config.yaml
model: "image classifier"
dataset: "drawn branching plants"
train_examples: 145000
image_size: 32
crop_scale_min: 0.8
horizontal_flip: false
color_jitter: 0.1
targets: ["habit"]
num_classes: 6
arch: "fnet"
norm: "layernorm"
norm_position: "pre"
activation: "gelu_tanh"
parallel_block: false
inner_norm: false
moe: "top_k"
drop_path: 0.1
num_experts: 64
moe_every: 1
expert_mlp_ratio: 0.25
experts_per_token: 2
shared_expert: true
patch_size: [4, 4]
conv_stem: true
layers: 10
width: 192
positions: "learned"
label_smoothing: 0.2
loss: "cross_entropy"
residual_init: "scaled_by_depth"
optimizer: "soap"
beta2: 0.99
lr: 0.0027
beta1: 0.9
shampoo_beta: 0.99
eps: 1e-08
precondition_frequency: 32
max_precond_dim: 512
one_sided: false
adamw_lr_other_params: 0.0022
steps: 7100
batch_size: 512
epochs: 25.1
lr_schedule: "cosine"
final_lr_fraction: 0
warmup_steps: 350
weight_decay: 0.1
adamw_weight_decay_other_params: 0.05
Rows from block 6 of a small image classifier, named by matrix and row number. Rows with one number within an expert belong to one neuron, the router's apart. Each number is 500 + 50 x the weight over its row's rms, rounded and kept within 0 to 999. All counts start at 0. Numbers have three digits each.
Before each expert's rows are labels from the 100 images, of 14848, where the router gives the expert most weight on average: "responds to" is what is common among them. Only what is clearly more common there than usual is listed. The data: drawn branching plants. In brackets: how many of the 100.
# router: router (model.blocks.6.mlp.router.weight, 64x192, trained with AdamW), inputs 64-127
# up: expert up (model.blocks.6.mlp.up, 64x48x192), inputs 64-127
# down: expert down (model.blocks.6.mlp.down, 64x192x48, transposed), outputs 64-127

# expert 28
responds to: drooping (54); wide (39)
router.28:480503461519535462545540513415572509585430545526470468511540536533460558553483493430516547460451431592551583423450484380434401433496465646454499581416547405442517478508467483416503453469513504
up.5:510517536447543384487502433568579489481518417504496466508547589494499579496554435596404478528433603507489503520499577514521520458527577430476501503570429561484422507422491459376567506593507460
down.5:617481429519449536564578416531418518513499444519414508480528522459498476482565541531583548493501420483481561530515446487545558510486561441507524508494426456518456566534483451509567501474569441
up.6:558496505475465442494447488457479505483475445471507550483493484493431441454468529496538465475488520385621489484462601516443545442448487408482449501548531572561517493506568434538471451481509589
down.6:465438447529522445430555512519453449554558467427554427554552531575532520455452509530476408569498494464499596471415428496442449496448501605545463548540477445522493470518404576524561530550452483
up.7:526512466421601509511504612553433519429502614499558544466524494532516471489493459485474502354546462482516519550490590489483498475542416514551499502458583466503559598503568564558526433418524524
down.7:441540625544536456492391561431535554469564529464502468452557470412471570522567527538509531512511500504599423553537521578550469534444460497509533525534417497421504496448504543477443545453543494
up.8:503521372439493479527580483409509533504520405457491523517464483427602624482630563540491480425584532542481516507458572482501484531454440427528549494485480549439538484481437470498577397517548508
down.8:492464456516519485450441518518478481563453608516516529442464500444542433604483481445467582598511521541424472530487492516513527445579571500544492507546472512502614406444561537493501532554569536
up.9:543536523471514593491560568520429467563369540439514566510568457439478473444437480525496558546477526539482471423485460529469467505453499537550415488486517480461457421473526495525531494556353447
down.9:454426478569508498498512430525553534469475371584556568567517457493418495529488456545457556510491548412537523573513526516502430418527528446497528372540549504523521467491522517586547477555480521
up.10:414567404469450466447478570467543504486448584519483555519486498435506487602546414497504448509462426598409491546482562466550557393519584534570450538435450551482562481606497517511446457564429522
down.10:508468485442553525594441448481600456520358525526525478477556567538602438458506426499432534545573463519575548536609437429522470519539501459502475464529538459580446514449518456439505598401537458
up.11:464507495454500507534538469494532516439403376460440519604494477471524417524476460500521547456523432505504482570455536484499463528488451504514384507468578501415520415462514488650446477438466402
down.11:492571525466478482464460397436441410438571437468475462500516386426519436402563473628530500524560553387506480454504540524509600474486545441583526562520475549504477482503453442437534500551511520
up.12:458456520517430468546418523450549491504453427493476495493434465458486485424494546534558485414526565504427574489501552507439504476550506507604412606514549433457462548570498452498449525455556483
down.12:524543438463598468449516477530534516529462528574510520543465526565464448514528499514494443511475561535408478552531493475566553512485521503500479526430562566507537444470505559517529545564438584
up.13:498460520561577465518548502605530456477475538543535463530548478462405490545462456499397496309454524476485501488519527437501519549481496550522477551507472540433577506544587429500634424482489613
down.13:479608446417544583564468559509499560414514406472501449498456403484376488408531501498526586524514535575466489442519551543596551531517543471503447501523589476472588493451489558441372511407478439
up.14:473523516429484550481596482511479408561502505484564471622557538502576465463506420479510510532569343486432461568490518448500462463487575556500452494431577507458431571510477434529487457381495566
down.14:568402458484555496521410467456477493493532458485494422480516465409516481516520538609490493501513448479477509551481517522459569538505461473585553463469494445466486433427512473523483510483459481
up.15:470452497525552409476515500437508539472604453510592482533494335447458446519442502519574498481518514524491446537489471524513492484458448458534554454479579525604573444525561492458453532511525467
down.15:526489488473528496476513461578551550485467461527533501595480570589497505481513426527511478489546534453488480489538563486500549436497545519598498537552589506584505603485474550484486435560385487
up.16:415499425572489596468491572515491483524474408555546540517434498425405530514570556461623554547498556517432418459488495483508451550489480543532497559496479527555544524540467452451430467432355591
down.16:482472512539523414559482502500528489486455456539579515408549509472465515455436533463461467575505531503577583398535494523539495479515543464620450395472531478569572568431605573509482496541688520
up.17:477585554466535587509443470503493483447472574414459449472505530478458415446388531515571514600524548553575462535567535503431565523511513574531550418503490490393426440541497460544522498510393417
down.17:469491545519511506547554566491486633514560476521574506588522434402463531482501564429444433503539404425447517493456543640467540410526532484484538450623514530564464580497393481456569484514540514
up.18:482455411470517514444495462410582459515511471599493510558554526491536432455535400560609565461463524506498535514579460457524466447461519476549531495408386429497404514482428532449515493539536511
down.18:562424516573501538546521569408518516527491541435463530501542493644468553464481586521455536451594418583454470516520486528455483442591550527486542484474430478481478433472491577481522484511483516
up.19:472492548443521513495532482574518407564455588470483519544506358391505545549519523602518365478545453506463591511545426527514474457550488552522557500614479567531497516410479499460517494561490484
down.19:559519573468569535513464572525525472470452457554582486479596615538482581457466442531494518520509410445441466421477471428459445480468475564499542569525448567476479577606462494472551477438389527
up.20:470551651483516523457580546416542537519510572557554519504547461516480531499497407445486457420526430459543507471510543487478521512588468433572547478438455538488479575475490454552444433452508456
down.20:523483495498497440474499517474436510473553620463449463427494469577462485536424460411512405426512574523542532528543380464579518553453474462561612495509552594454488505590551533553501502574483526
up.21:494461572406587504473524478478511450474437432413486482457441562578564541427474383418545469542543557518526482437552511446365507401472464441493472487551654528514563448453519444420581527521402498
down.21:515515498569493529553401499507423463499508500470606542458544477508440469491498602530523484525481494441468443576454516605447524531533487570645515518481463410499448402505447517507510637527491570
up.22:487492445486590539529555551505476459472514570474467461485401550498423507512440490469529492508422563466481568535493496490445492480512512446538527588520592616435455560492511519509581511554404505
down.22:543509474448480432491419552495442591523462561501546471526546400496460430511538438564521530481567457538468459500630477524515498552431451502527514493466562562454504457491450485485488557478582524
up.23:510517508489434500461520526475477464523489586530559525538420478502509457597394448519467445454464393505424513566541492503510428526450481527591495517455546437546504498346407569517427546443458467
down.23:431404548504455521467467492486559481420421446504526600490431530441498466461514455550550517470440514413508476501556518546551466421504438474498506461493443462633467564446573561531462502456529494
up.24:547468575469656586490537505545566475520453483489513407594529527517535412460523485474460541520492454534527536429465439484446511514455517458481530442522537469493521438430571520435454410426418477
down.24:548437520558499395329489450520468549476527507476478486559496598516496488463461476571436464543432449525483542525581488455473463578548474449528490477566404446570516601496465454541585496572491530
up.25:565462464501479443452476534432516490492456446508505514470535430524538430575541446493559456484414534495529404499490574485461492388505569466441542484509536608579461506448472513460510442501488557
down.25:463586401531577508528539362351495415518493448457478529480415455556538526473479544480568454537527576535457573467494469458474446625472580495543355514448470484487434543555528571508484495432449573
up.26:456471519531422520594513473570416572518465585575440514506492498357459561514485498470441502435553502482529551489431514389556550462401483511477557509567455511573470447559505492481456500505471531
down.26:479457452439527425463610364484560450535541461543437489471466532503532566534485457439552528477492477536506532422497496489504502622475507472465522411482477439567495444575391466496469458536593501
up.27:440490529508482485528413475544488520478431489463514461479474478482607465461445568421511413520470513565431567521549477569411544505519515466564448518459497434435449547481475522432615547550578545
down.27:557441457499511575509481438507433399503520388506469578576527477547514514524516541498481535541487586491475642532484531522492512463462535450603447494450544592504478585520497538485562542566523502

# expert 33
responds to: two-way forks (71); drooping (55)
router.33:409509528497485521502558484514509338530546569474531600433459553451447562542437426516499485446581499504493572523554477469516546390544469530427573523461426475427528464459509542528563424515404498
up.0:417453477514466442596525564496534556481595486549526509514537423475435493518588489489397467478528619524493494525461518483410434550487467485552559533559477496492429456559436536441524455386465620
down.0:529600403480478579446501448526567489553448543423486442427518474523563444599444445620513559610429414554492476506431586532569543517546446514534470502468557603566470504406522452543515459625561487
up.1:489422593441511435429587433516468550479510468532466462512498480595482442496520575470451404432614355475457598515491455453462488544492593425517438563523460476543509498562516528486599493507526619
down.1:535460508467482504506510537535509465474502532433570549500479530420567587463441490393524524556355573460562482574537495488508447433512509531487472476555487524496484517481414544549440556516455399
up.2:531559556467547501498550476547455465477477553513437502474515580508483497570505586517466558500351539496535457470459481574442510500478462425458406394432491598431533507571492513575570514474451549
down.2:534439492417503450408643554513446493452451530480505463443544506564430487474404506494516460557538481506545561457433506471484453385520549571475530540541484439554542465468593508367561511548581615
up.3:492459539468561584505500471484528514592401468467488557532520535521481514416483555456542405540446511540554480546549544553520592537541519482479523486538491524438558557609492380472485468512469517
down.3:567468524600447513530436510557475554500495526487446448541463500578484476541509458478494525442487484532530478480554475490526468466508459514536611438460549474488446567479547514509502502426485456
up.4:407519454477461582486486481522514444591470576423506529456484631441457544531440536538494438510494489502547457434546555515526511501502588502506601478531514411372389481518366464480604482527592558
down.4:519480441461596424533607496454520527434514454468401498539454490578566494603529461504536469512544574451559466551504419486461483578448443488524577533463446561457517442498559562483522535479463528
up.5:478515492518455564506518472517488572477557475463492479542456503483583504562481486528471433433484513525481472501489536495560453487545440433496613493489509465486451488504504512508539462424489512
down.5:507453419470497425495492460448495475515557557485567542465503497564482451438542593517514532561593377423564489556522454523479521475467578557475485509504450495521480512463403524493477528503543536
up.6:548424532507532547614498400515480473500534453430536511414466520501490605444420465587580547503449434529422530537495499451509540489481491432497557465485457454468469460520504455523495510402513499
down.6:437568464537513490502546476549452539567468579575485513636558497397445480539534422473416471468447555500546418441488459569430527503545457535491516484481523508539411487554494478463568466548469489
up.7:450444522478417446519497572525455547503540488546599537578413554515490413530539527519424485491450485531469495436439592450505435439466461527438499457467455505505422522468475458535514601471575443
down.7:592507522476506519528475429469539452481498569547532459564525523550407511522540460463555460575560382506524550391470561432413471480510472461418481531503423410461464476508558477485584457478501549
up.8:369533488427496392515552469423494489571611564471514542551452561417538541431565441432539435404514536486487487595507505517537549542530458564464569502478522433415432479437416584468486466526445440
down.8:462470451518481613545444420468573539452524461509540546425571496510496535496497518544490592545565503512432549527514473405497473469413520514513523497483522492541521557525458477507478549435548486
up.9:519507494458491523463593402523473437481524399519357464559496539407396503507531492461545560447608508431539524459503431574550491473525498498477454479474450484500520434503544539512609544492506599
down.9:517432498549445434511494546473488537536449481513541496474568530528539456506446556587474476480489497551376577502504521520526513475497548485520487509434540589491391619491613489512507508466528440
up.10:479546496462476552580458367391577413420560460536495468492537576546469580440541582510630468504456539521527487416499539550500502488539514495533484540547513479413456477556509448558491522546544460
down.10:485566555469458416434442569577476445429462567526503466576480483458612493487518468440508472480498505411492505472571523494492614503471476518543498552610494516521539516493660545495439456499537509
up.11:506493563493525504439528395569551555423510579461461577516414532462499463512548495470552493467409492495474515485511377563569486520505498480488514441418434532411497481558481419432504528615548510
down.11:527482491676463513540528471403456460573425434461519530505566554585524460435499599477396551462519448496526542537496491505563479388546497498461488461565438507489496520420527487478488458342406451
up.12:572472427525418557499432433500534396535432457547471519529500559545419478530583564538426532544520451459434539546491477535407578426589600506542429438532472521501495489458511436459550516505447516
down.12:470528559533525497461511471472482489518517494446495558640471480391502408498447522482475494444411577462537521473517520537499478516485366526530472418481618492473423470557628531494496478484523546
up.13:486556488451479466473488542497505481456476509536588492533448494437471518535539557482432555498547506494518441526491528569382476493443467566514564392584519477536449448447480635491524496502447493
down.13:458512547523525444458552556611509585501480497450486514413481464491461556489375395430484441517459524479521506491371504488560517492539572540462458452405442563440462539463501507445446499523479620
up.14:461499482368402563512524602518482528491450578477510484389502543497563513522405493504498529580537500562480483512500538503466513476447420478593538549549431531477510490503536443606475505571467579
down.14:504548329487567458503482531465527585507548470503496473372499434528526488570631459579513491488482531570435480455502492570449531539451429532524489540537552541454581483439483561396512468484452495
up.15:518621575478559554534419464457444473449454520504498511568460484475532391457456504426506560387479465453486499496521502431518513489491483537546543569457503449493438453511477463468456607516469435
down.15:541412395489405551543566546592535491551534475489435541348486529554426529432523532625506503500621482433559517454540520545554578534485519476386502387586507482448525543507488551542490499449417612
up.16:551516484526561545529515620529487461454445509556458437433330564477485548450474403436571560474420537520522406429449462517536559568596454422534537467446508471500498452519490537542500526553542491
down.16:485483427491505489528422553503446478617442496494479502514490468479559512515457527535529530497404614429490500423487499458514491524610511504512537487525516431563435550469477373454433445619427452
up.17:522535474456417475468444509483482582523501551574516504515532495515469392485475455503446500546540382492611576537526520562375518453403468539487480602412539421467509562548543440618613456565537519
down.17:535477475583597545574527397517496412540426424458524471463535482504524529535567512418538550525453521511511474511461462465546509559417442473466547556457450534481539534491556453489549511439461558
up.18:481545476585486556423481490415510556497485468481456498591522551455624518498542485485556452524634490646518528465530472512498565516438491570483468476516510537458525548439553433452546486402474523
down.18:488474542532449511479458503531352355572448507445459498589485514500541521523462593488552488528466570483516496465511467536512505579463530387404529562518521454525488462502416508519487443469456504
up.19:457464492574527536505494415472503562462565503467366505620479516512423514533523442435487534461407431431461524475390556485532394438523544496507624493597481566534491572523403592418454601582553502
down.19:504438541456491421447461485423421484576452568471547594524393529409518536563521474540498556501545504559383553514544426542436501455434531469445499540606560485478534469502587517484533425456519520
up.20:665421487480529467570519562456497471486464524479495553509420397438523502482533518498517580474464473483463414517507504556454457537597453518529543548479463469511514470466542537483550525469446506
down.20:381503524515530460523432541474515559511572469552498441419535473482519525478509467523434543515370540544482497487487426512537516469554529472425497463501546549486548488486484450509354537580583424
up.21:603442538509422561542439457501527463477488467443493586535595447470512563435502509650463445580507401524502536528465461526457528492495489528467517503550476524511435539428479557558571521436547548
down.21:475472506509564559534491523511498456507367442545519454423513542451526556500533519459488554552487548459555500445515496543481488457411379458488532449531531453539561514532464527528495511436511507
up.22:442464417490511491548465523533492565571487545406478512495456456632513535475470460587530494432546489517492586441490470539426520496485457588480501463549414548557572529485513525495561498565508464
down.22:448506547533535501443545543412508510384480404590495411504478489427435409513572463397492490546465575452525502550459499409529481507427528413489469505498533601453455558507493603487473452508535459

# expert 5
responds to: leaning left (100)
router.5:445555594395465478450522566569563574525455511590566452492490546470556478442466577458427573529470471462507515400434597427474447527435539473476479538560515463535524554593555512455473458420572557
up.0:495523457474540447436441474539475513474498509533507539560522545567541538425484484475479446536406593523560498395510466521494591465501550560586484432526436509457536556509470482514444495517506505
down.0:458451546422504458450533538488517424629428543496531487399482434445519463471523475539464587496524372528515502543496497544545448561403421456430490551454545443562540480592562517598479494462498460
up.1:552462482396457532556440615496421614511642532478462495364424442454435529531475555438512540527488546587505450505506469498460455536553432476556583534437366480507488561553407486556536475548507534
down.1:487458496472603533548485497529512510457543538490588424413492511544443461499441533488422444562477454456503515603462463543435486422501594532480541491497495581482542359472545543431455499505544517
up.2:509535490480527516576526504396499506439410579429494538469528523477467510554464526497490388481463487523500421503552518418537557541472423511504573516470570460528458503383503579471477487403458501
down.2:576565506580447522410526557619522576509575479516516374435424488524537500501485506488473570459548502565423558483492555522491491491527543428428419534556446562476530559600517478484496441546555458
up.3:554556488456579412422478609447490577502602402498471478544500575462507549566458552516448460589508478498517521581498525510476503519469423475550453528433536492432498498459493449515478494420536517
down.3:441445484547456523587515472532521460531440510499506502528538487571512432487509458447585539402539492486482538522521477555492423568527525477512484451511556420477502529540481494518618463563471484
up.4:517530503489398462515469506521502568519481394573530581516391455523471446440542543584524482463509380522438553487504640473524499487518564471482572519471458441548583510495505505520466388395546570
down.4:466528422570557553433464453488554461568486535468464390520539568502507518484407463434463439536511579538469498513496417486490538453528490512512462464513560495520434515499441414446574584581426473
up.5:362589478438526497499500558514490454523427441545475490451468490495595440546526518509512512382574505499507479485396473476631457576439523434391478498439457427478436479589543443496545537530519579
down.5:588430511494499499480537412497543570528595570548569492621564487478390527428482513492464550567423520417557515525507505520434568426524511595654495544526565553457558519427436546451467464491526445
up.6:466471555463419535558451485540536502451527438475602496559570573500482529507427530465503456441444394499444499579485628483587490507465537435488504624483497503484470491470531432558531473465543512
down.6:596498449539570481389506516447485463516493528514398508451418464538512474500511410546495524560548656570562569489548382466475490509520463501535483396494535523528501503459533552434434562573438542
up.7:527448450512508421533439488446546436461511392492575449606457591505434495507446525528489505547507511493433533516563537470580462561479457474523500603466434487479587528459576407560456428486496551
down.7:570531587519527502539498464606440461471534598474417527438549493488526492454594407525540467517415463435533412500479458546456513475467531499404475383486637531545439489571458564450542517491593517
up.8:491489531487476455524509595563531518572494422540460463537498447497471451474514568449437529450482597495525573430434563490491475429474511474451469559586404438525596498538500487485456455467590477
down.8:436541469496461566555456495468474443395373549460563521535528533472546524436473466540530506509394380417539450500444480508466552612478555586559459467516592435482459504472401442444517448484375608
up.9:483482537578481435363502432513554455542519362507497543601503550469495428483575545530542506481510541561504465448499558433433504490466526383529560494487481485556529570507470411454469499547499477
down.9:482476474460474486587516567496415444444449475493534534318524428514468475552465431534484557551432514405502568455480465510529535483494488530486439534476528530502520437451529522511462541380469457
up.10:529507535535555541503468571523504528429472430494465529593523531389502463514425538499490436544474481502505460546558557451438426507455450443489454537531384473452561524501572454531461567496515547
down.10:459449484542530449497579476517539409562452638562500420515590535544614501486513479496432507583482512489554574401459467537501437513485520538458464502496624494584466522527502524526516516538468541
up.11:478470567397467507475530544500479477506469558442490482425499474465503433526373454445478476477496535492496398443470501449491515520498561452495501549509532457531487585470489505455514462429517464
down.11:547464494536495490555464532564543495441526487481426562479484485573526565420554573576504545510479493514524563509533580582484567427513466496480598512450475486479553429592520486557445492510439592
up.12:482542451489473477442474523429565502658474650528503474422502543491462433502470486425503485522483539463570495481467522460463513429529519525501475500502548469496552498458515598506483510533484509
down.12:578500522486475514610509571596472497416488446475510516570531516477566532494492488549443547524564486545508503482553524524501501553427533586494553552482480546494469536539552526501585529476544431
up.13:496537436586464514395517488467474529458508548391419512502452490485570474504539481482500422571490578521453463412549502445459464534534553498528531452510533524450466576457546536490484553465505471
down.13:435505541458475558510466483486491487559469397537625434473464455585444485583464547511550544431502514530474495556453539581635509436548438453477455578562544516565490465513395550498518449444502494
up.14:492491492468519501568486465566567611540495433518423573548506486452532489419531567452488483381464522553576506609549539508501558486508473441468450557431524524433415516431502496447435511521517444
down.14:562551597556459538444546512549445569495567549548503555406493550500429558569479519556583424474459371588518450452497483507588571446563531472442478502485544592476477475469594525447541499452446472
up.15:456499535472531489482547545543519516518453475594456550501438479450579461463525503477552541578655536497573505461438443534491511593532536512469467427532464475440488517569504436453526543549589510
down.15:530545484528509555576523459471468496489463536434577482515515499497388564486468552481458437440331491461374463466541561490489517378461517541557580622438560457525473484516476559582531534467437487
up.16:468467456509540512371500420542463376506542524500557544439593421455506518448449468518503518490419472519500495445533537479586552452441569482515418521458549558486470548495444549460487431452423486
down.16:461459557460514441552470528452602526529399428479447589507481508500544437516513505455470446477492575515470452531492510554538528599543515457507513482512492386414590474481545472586514518517547493
up.17:524546504423493475432429510480553478420499458610438472517539382508458533505550557555515518524540492546492432364517491514426481592485525428563488539562449495468572475523508458512531566509446533
down.17:480452500497448529469537448466483472512475547376495575470477573477518513526510490476535534448493536452449558518545491510491492517482538493509596486354501430575476437523534605517483461581571511
up.18:565602561388514526511511514502502527461472518512557455463475579519495496462505438483500506501524453357506511432431452509467530477505529538643552483487515465561425522529525469493427495442494500
down.18:450459463501500444478535514463508590483470486525523550390513510477554505462519596498512498530531566537573497528555502489515584537467494565453533550469533495449557566502530534436479459555544482
up.19:545595453513517563528464478610575563530562465457476441608437486516399557540502514478478500404575472546464561613455671474552520471508511517417436442421515534437465616476497490452521503495533491
down.19:457470512508497450504582523318398518536390505543567517493486415584606485489422554462529550541460536470562486530484415511504457563511434482532512625545583408420430415439521486600500521506436426
up.20:444499476474507487480512486451558448464401406540469532494569492475522594416530563539494570521502519521555478517559552495445531568485469546473501450510435476494464589554414416508440558532536459
down.20:519436505413491493574497498540407501515597526465583564555478515499439496541508426488527528481476389383415536509468489501490477389437537465551494596458570555525535516532510593534481483476468488
up.21:543556466553511570456382483557506519510498478489477592514456530534464509520477606546535522533499472499436489492485464481456458428540473492483467487482443394472481486433447538529586508484450506
down.21:446461491468422482447520479509474467460601546548419567490537428483446520569489410480635415396470521484519448446421454534488455508480486501501577471381500581516545464465521520564545426521526538
up.22:445444522590475474512577578505483516540488438570585471414500432494482518449527589441473418468492462492495526579493447488559430480488492455539540436399529532477502504576403475506516491404421543
down.22:530482493452404532498473435569486424506592517479541404402521503493427460515489480497408441517487535493429536390541517455503472500541564468499450536467453581477523520550527552580426561522516515

# expert 3
responds to: leaning left (84); autumn leaves (52)
router.3:609508498429465426494486554552487473552514490626439512478558415458515524491539458517455484467442512499472493497542460594468478502573494556490518540523485419461501499598540425443575548383584490
up.0:574546512526429510425491465494562387592519535434510494471587478514538578519489482497468606468466575569482488518411486543443454469487468446548604436505530466576516494433524519429499574517362452
down.0:444566529566587550448543544532516445546514506548498548521493548547521438494441495492537538397545396502496494502428619492576477593475518483586495456597539491558440464555476486524549487557566495
up.1:471587448535488478593588526506458506472455549532516465575530474509530529389484546486393384527476570479488513415480557509540586588523521521521441576514537421505463468606482551431581413545496510
down.1:504472480503529504436485509493490470499520494532443587503472478409442512531410464509584498562475443500522418558531432397538460434550414474523500486438474572456493478490525380480438524501555497
up.2:509445485457503479461544577482512496489437548557533480539515587427464469474495441402449469563502466444679564518570581503573496560584543507532504576434536506512457470558604489517535531478432533
down.2:573561376510497479550483497438504635470432509458465481559469522495512581489494512529505432470436502463439483501532566415511497509512352437553390442543468511550431425549581477483515480452465517
up.3:492516574521510503411436477502502474462513527621552505520572409521511438522460489426506547562450560506501472577554463559498496490460537515559504502507584531436503460501485514514377542616498548
down.3:514466447403493518543436485465525482494500454555483485507502453495526460525560449504493520435526475513547467482562503499427536457411549568525559484469518510517483498576535371509578469429472519
up.4:421461491473550517554409341550416515470462441531539561460399525486462530494460537463522562382517512404547461379522542546569471557421538557515497522458534578473598472511452517582512466509519471
down.4:544563558535452507440462442425481528529593475514470542528463499448416640556553473485462585524545391434504517480508453446477452554441457464578609550454509473567524513431510530500416518514488623
up.5:529573427492503483494404450507505558481495472475538554495488477348479612537504466517464573446463531491532483538470597548527460537405531538533565498545463499479500495500513514436471453496471482
down.5:486452473491469479517557505484489404488410519525536523548471558508511513492578385471553543539487502534449424444479435429529501559466493474560478386429544496498426498522434492470439495525459470
up.6:443486547398400565512453540531485471455549594442467498499497579504515440507531517470475589463515501436402537479420571509500475486481466501441490420565481494542423441508581539589510406505531454
down.6:402505440500533534484469467489465451453531582569480529560435457442453573484506519422439425501453486558446532614559569561538558542519483475533522483486558518536546491509540495494517452523476501
up.7:429381559422465527464499462488477473384557541567441540550516526550462538519481542474463446500507503585461535534579537470521461496511371489533535458518510518536494504434439519541514559572465532
down.7:535562518551506588463548523452461447586486505486453506526479494547540476443510471458545522471551568487522543525496520542465502578464498598486458540454509546612470494567459562582640513508527383
up.8:584501435443399496448566488556608530558416522483554370562572475540531482469470422400465510515508482496528525531448459533587514457522438558457576516470452565559574516470430502433521523508565470
down.8:425561497449477512453502490492463509503478500495512480435466575512468494457484605541460529451402453461514494583498520597539436502520503508459530420540596565520511477513495504565433524496517459
up.9:531478496472468370552492455481546517556469483474451493552484540513444482456560511553408433407489527373600443478561517512448550543474495450495468498571531441497482525422531426533484517544536592
down.9:526439378535481445479498535509517584503539559449480454450585457579549471523537539524533435512494502566539489554529507514512445475420553475440508519461492516525388414543517575476519394500459526
up.10:494551587442472471463492537473608431488480521562515475545571386479555504460555552558516439531584473452597494494495527473468482472518591379595414628515514494425542559469545517480530494414516579
down.10:496483485536483563486479454559443402498510416494439470401501478546544498499524433488531529469559468446472468539442500495490537464525508565388542460439561580482583434511476399516468411503546431
up.11:394614530504477504596506496435478580431539473561460490462507511532447413468468386472512474465530442519521466476563494475486549446563603587562570358483518535540404523489519548438429558568432510
down.11:504533578549507473607521484500499474611467485422585473463417512590514526460463648459468502472456475507477365487524548569482566533466496491502481458413516538449501580552455573562534516490498487
up.12:618558423590516544536502487505554514549483560487481521425501536423445614556455575577469454528438505454544471539495510485525501540466485514526479557465510425453499456579482500365495547556437666
down.12:446517530354495458562496652482461481499489522469460573490593531568461468556446437563507570492502435527520532464529479529468549477545493615478439459602567532533564585545557463538559591429507374
up.13:475521421485575388454463558475552413475521483386438461473452578388467500537450476465515481520542549540516571553475511525524458513526509445568475434570542437467442523528487477394596490456408531
down.13:466509510533377557492516474565536516430497536547531548470423538460484503528472594477449474520465587561418652439488543444543511475536498450528504346526470386495442490518580558626559460480460516
up.14:507463600546502471521455507540570548600400540460406552458458452556413411396532566527585459437466435469422466461479511542470501493545472484640428493563527571522525545439577497462493573513529492
down.14:480515426466423546508543552542523512556543456489456462397547461537502461525548411525553584525534434467536502605491482590491593416592485496453528529459455562416575522610484500504547470446529496
up.15:555502476381503501425486409405547372506442465489506509508477514569612511463498447472557425483440449495521489544482390493419404442506538409524577533585474505507487550488540420481525575446588511
down.15:541491451458493537529568482458589512412489539501568581487430515425420524555446557520451475541531499525568463451484564499517468391522463454440428460547606650502457536483458456502453538542557521
up.16:475514511459492547466404375472536424507574467521478488476507502549505411416531502621533470527471428421464406506493501419488565468509502463479582517387480530498543634477491514513515553480464440
down.16:572489499511505464463461533442518467396540573516457438517489536448515462469436420494520467511496385565571492485503578512506559472477501545583504446520501597575525444446547447448517560561490538
up.17:484529542451473555586419487457534600501478422427471487525496583548473473438567453445517512507468490497439468588456441572559515506506406571456556432545547532466538486524447443414529587517647453
down.17:394517420442564498532573547520548466494429550457616516522586492537493479592496527532551555521470494484498517430461436503475515434548537489526559465572485414553453389420607463440549472532507542
up.18:553438421522571524440554649465511549495477514475587462458504569488525477450381469538521589416451434555531436513551574561547513469494519502535521420562520484522464520562485521468389533535556570
down.18:467560494471421447533459565513471474442528472604372547460467524475465492549545553499459513482532489516441576495472411428507498550510508560520483502523554527554539482544615589518514551529472477
up.19:466377482505525442460398481552461425426547412563439482471541470457401397461510535512454492497521528519587469508493450479506435519580574551499553469520420487494540490589478509454520516479430586
down.19:443460463507472490465498493548515423493450477490562391493589445504472553529467455510521488527492497462517573492528579556422517530435598462516463527514497499564514490470457496473533493559481530
up.20:476450439434544572422484532502468478462490468512494497490562369462583493521569435447495494481443529430503483426547416425522431507469411468497520521604501448497588539470468502527514527503476536
down.20:628410359434513356428530413523480487420410526493596587500494513509564520492471579454527461553416447558465522461590582447508611461516554470470511478480531474516492522515476560466545527574515590
up.21:552493617525486511504433601521523517474524482492503446529481335488479558499515456454565466568529545435532464586505502550466403447466573486532591474560456508514517488553529497469477514470562549
down.21:450454540370484494588475403453519555488524500535511530489506477460463398585566460466545462455446482585479498551505443549483553504548536379526516492492587487548497515531434465495494473513515425
up.22:556500464494491459550539468430532525521509518393547450503437488548423568515582495500486559550505558443596502448452461499404427425567542524495518492487431486573567532464397551520443540505496547
down.22:512426466476482570556540459553502501377497515410654503490491527433565506539468516439518466517465563520544522521558533475565417592499453501557401460550568438500492532493532544485568558518423581